{
  "model": "multi-label image tagger",
  "head_dim": 48,
  "patch_size": [6, 6],
  "layers": 16
}
Rows from block 10 of a small multi-label image tagger, named by matrix and row number. Rows with one number belong to one neuron. Each number is 200 + 30 x the weight over its row's rms, rounded and kept within 0 to 999. All counts start at 0.
After each neuron's rows are labels from the 100 images, of 14976, where the neuron reaches its largest size: "lies over" is the class under the peak; "patch colour" is the nearest of a few named colours to the mean colour under the peak. Only what is clearly more common there than usual is listed. The data: rosettes with rotational symmetry.
# gate: MLP gate (model.blocks.10.mlp.gate.weight, 768x384), inputs 275-329
# fc1: MLP up (model.blocks.10.mlp.fc1.weight, 768x384), inputs 275-329
# fc2: MLP down (model.blocks.10.mlp.fc2.weight, 384x768, transposed), outputs 275-329

gate.595,184,182,170,187,185,201,202,180,218,218,233,264,249,175,194,159,196,215,199,229,198,204,180,214,169,240,171,176,228,180,212,169,203,214,180,152,226,214,164,192,175,127,252,213,206,190,128,206,188,187,216,207,191,199,182
fc1.595,173,239,244,188,216,222,153,228,201,203,271,237,254,143,213,189,206,222,223,238,188,168,185,211,167,209,222,157,211,178,222,153,204,233,215,163,153,210,154,210,205,213,226,173,214,218,187,219,232,260,203,176,222,180,159
fc2.595,215,177,193,169,214,188,157,163,236,124,198,159,196,191,209,204,196,198,244,207,162,205,202,254,236,147,224,203,231,235,195,200,181,206,195,196,237,141,223,180,237,192,193,177,171,208,189,175,179,202,200,184,174,172,210
lies over: rosette
patch colour: blue

gate.404,213,176,198,190,194,192,253,229,222,242,162,214,177,238,228,170,185,152,224,204,157,204,213,226,220,221,212,167,249,192,201,226,218,194,225,246,182,163,207,239,256,161,112,196,197,231,218,215,223,216,133,232,219,240,211
fc1.404,233,193,175,191,127,209,205,202,168,204,172,200,214,144,212,185,194,159,210,213,169,181,195,205,233,241,169,204,218,216,181,216,241,233,242,198,193,202,198,244,226,163,229,165,190,220,160,214,217,140,212,171,192,187,226
fc2.404,204,160,154,182,164,200,236,229,260,211,179,221,165,236,146,233,221,155,182,193,228,224,219,180,174,245,224,176,185,243,195,222,199,194,187,173,176,234,203,186,150,204,186,178,231,191,192,183,172,227,177,175,146,140,183
lies over: rosette
patch colour: pink

gate.639,171,182,192,165,188,229,195,152,196,197,250,221,225,173,171,215,225,201,182,209,210,189,179,200,237,208,209,180,233,212,189,239,197,186,198,214,225,225,160,193,184,192,198,201,192,217,234,186,216,220,180,210,201,186,236
fc1.639,199,172,199,210,176,224,193,210,185,192,153,218,161,171,256,147,178,180,220,211,153,226,265,153,218,172,184,218,202,184,228,164,236,183,159,186,200,207,207,172,221,174,230,193,197,163,192,196,152,215,198,186,175,179,159
fc2.639,238,203,155,197,205,271,209,189,187,236,192,206,192,219,247,217,178,224,226,210,193,202,175,195,160,251,133,232,205,150,187,237,152,198,195,219,280,188,159,192,201,187,154,170,229,183,206,226,193,196,185,156,229,171,251
lies over: rosette
patch colour: black

gate.542,209,251,214,231,206,211,202,229,211,210,232,181,174,199,207,256,198,176,177,184,170,195,117,224,221,167,232,177,224,276,179,161,250,120,215,174,140,203,191,243,184,163,175,182,238,171,209,209,224,200,232,243,203,219,156
fc1.542,203,224,200,273,153,205,217,202,230,206,214,178,212,224,183,243,221,193,185,163,188,203,218,224,243,188,238,191,193,235,178,187,272,127,175,179,138,229,141,239,188,177,170,196,252,183,243,213,227,220,226,249,186,194,236
fc2.542,230,220,207,136,199,150,210,162,221,218,176,240,223,212,230,245,188,183,196,144,205,197,189,235,191,155,160,227,165,215,220,157,207,181,225,247,209,210,171,204,191,208,177,246,164,220,246,209,283,208,155,236,215,169,241
lies over: rosette
patch colour: purple

gate.645,210,229,166,213,202,199,262,189,163,190,211,212,189,166,197,151,177,170,218,175,143,125,150,221,194,227,163,156,192,211,203,253,193,203,219,199,153,191,205,233,190,224,203,234,237,191,157,207,152,221,206,209,263,212,223
fc1.645,215,182,191,197,194,244,237,181,188,211,224,193,217,229,153,149,208,158,180,192,186,148,127,245,176,199,218,152,198,199,194,212,158,201,194,224,146,239,220,182,214,152,181,244,243,164,187,180,181,230,179,201,246,194,207
fc2.645,182,260,226,214,253,185,236,229,195,182,218,208,196,182,202,235,209,204,192,137,181,186,175,204,196,192,147,192,197,212,192,218,211,170,210,253,203,184,173,130,204,232,191,204,186,206,253,206,176,212,218,179,256,168,162
lies over: backdrop
patch colour: brown

gate.40,211,209,172,236,194,223,170,211,210,193,223,218,290,168,181,216,155,199,197,162,210,175,189,179,146,234,165,188,190,190,200,182,169,170,255,218,232,170,170,203,205,156,236,199,204,203,206,200,146,238,188,133,200,191,181
fc1.40,220,193,147,186,178,221,193,192,202,196,235,220,220,189,241,157,169,179,226,208,186,204,193,144,134,219,193,245,186,172,262,166,244,205,249,222,213,192,164,221,187,167,269,179,162,183,229,200,193,212,188,153,166,191,187
fc2.40,222,207,136,174,232,169,191,242,177,240,140,191,155,165,225,218,229,177,200,190,229,205,155,200,176,186,213,158,182,211,174,206,269,199,188,259,202,246,209,227,158,212,111,160,168,190,238,204,216,186,183,260,224,146,222
lies over: rosette
patch colour: black

gate.569,189,233,206,212,252,209,168,206,198,204,207,214,213,224,159,201,186,204,212,190,184,237,144,170,190,173,200,230,181,219,212,155,211,154,216,236,197,202,212,247,221,248,170,187,175,184,201,167,241,211,226,217,232,214,187
fc1.569,163,199,215,218,251,237,186,177,256,170,181,229,192,232,164,248,204,235,203,173,184,156,218,148,194,217,204,212,166,200,154,177,202,146,217,217,203,244,250,193,201,186,184,244,208,239,236,196,219,202,235,155,215,215,179
fc2.569,219,181,168,146,165,211,221,229,203,176,136,190,241,242,176,180,165,248,191,200,218,223,180,217,160,202,222,186,208,215,207,200,195,210,192,183,189,233,176,167,171,217,204,189,221,170,240,210,244,219,247,201,226,208,180
lies over: backdrop
patch colour: grey

gate.604,211,271,229,192,201,221,161,210,187,250,243,184,127,255,220,187,207,218,210,176,210,199,160,241,256,235,178,248,222,236,222,162,196,200,217,188,203,193,246,193,157,217,281,142,199,217,146,197,171,213,206,244,254,206,172
fc1.604,228,217,196,216,129,187,197,212,180,148,160,222,205,239,193,189,224,139,210,168,192,230,196,232,253,236,192,241,225,193,139,203,196,221,226,199,225,168,173,210,252,223,265,213,188,270,246,214,190,236,241,207,175,192,168
fc2.604,199,208,215,172,217,203,190,200,251,226,212,218,191,174,235,204,162,277,210,125,170,192,169,183,214,195,224,195,216,193,227,233,208,163,186,212,162,216,269,229,198,198,165,195,253,189,167,214,188,246,226,153,203,233,232
lies over: rosette
patch colour: blue

gate.750,207,195,257,176,225,228,203,238,225,175,143,178,153,142,188,197,221,243,153,188,223,214,244,175,250,139,187,234,189,200,198,241,206,178,181,157,224,253,192,200,243,162,204,165,171,210,172,199,171,179,200,226,242,168,242
fc1.750,216,166,153,224,194,184,211,229,246,248,213,201,224,163,151,211,226,194,241,194,150,199,204,240,162,251,257,205,210,297,177,203,177,214,187,234,166,211,144,203,187,229,206,261,195,238,265,195,207,212,200,211,156,150,192
fc2.750,160,163,163,217,234,189,148,184,228,174,184,224,165,243,237,187,206,218,216,206,240,187,174,138,189,150,187,180,179,212,254,182,210,166,204,158,203,198,204,200,181,245,175,173,177,165,150,274,217,188,226,198,193,232,174
lies over: rosette
patch colour: green

gate.647,221,215,230,202,175,166,236,199,229,259,176,181,198,229,220,173,165,196,129,222,202,207,221,173,212,246,194,226,216,243,193,235,200,180,198,173,238,178,205,178,197,259,205,184,238,246,231,216,206,237,209,231,184,231,171
fc1.647,212,198,157,225,220,204,221,204,227,164,166,188,176,212,230,168,206,182,154,248,241,231,198,218,180,232,218,170,180,251,192,192,219,213,254,201,196,191,211,247,145,241,188,178,188,165,187,193,220,188,192,196,187,198,219
fc2.647,211,163,212,190,234,258,189,166,194,187,187,192,209,187,203,218,185,172,198,177,165,266,236,194,173,177,228,178,219,219,214,197,210,145,230,186,217,209,214,226,180,188,222,188,200,150,204,203,251,159,210,202,162,206,187
lies over: backdrop
patch colour: brown

gate.577,224,179,185,183,228,199,231,228,160,197,165,254,216,152,174,241,185,156,212,199,206,227,190,226,267,202,233,183,199,200,228,207,230,157,198,214,164,200,190,189,168,184,171,150,165,172,195,223,211,178,260,230,208,177,178
fc1.577,187,205,211,227,223,155,211,155,191,194,246,224,216,156,174,154,217,216,228,183,186,161,188,184,142,236,213,187,176,242,166,169,189,205,225,195,181,237,201,188,167,182,254,226,172,241,219,205,205,229,172,179,187,212,233
fc2.577,170,173,185,179,191,193,188,211,154,245,241,171,183,212,186,153,193,167,216,190,262,221,201,212,222,164,187,165,200,201,245,188,237,176,132,194,201,186,189,253,136,222,204,212,187,186,201,189,205,171,194,205,167,191,208
lies over: rosette
patch colour: green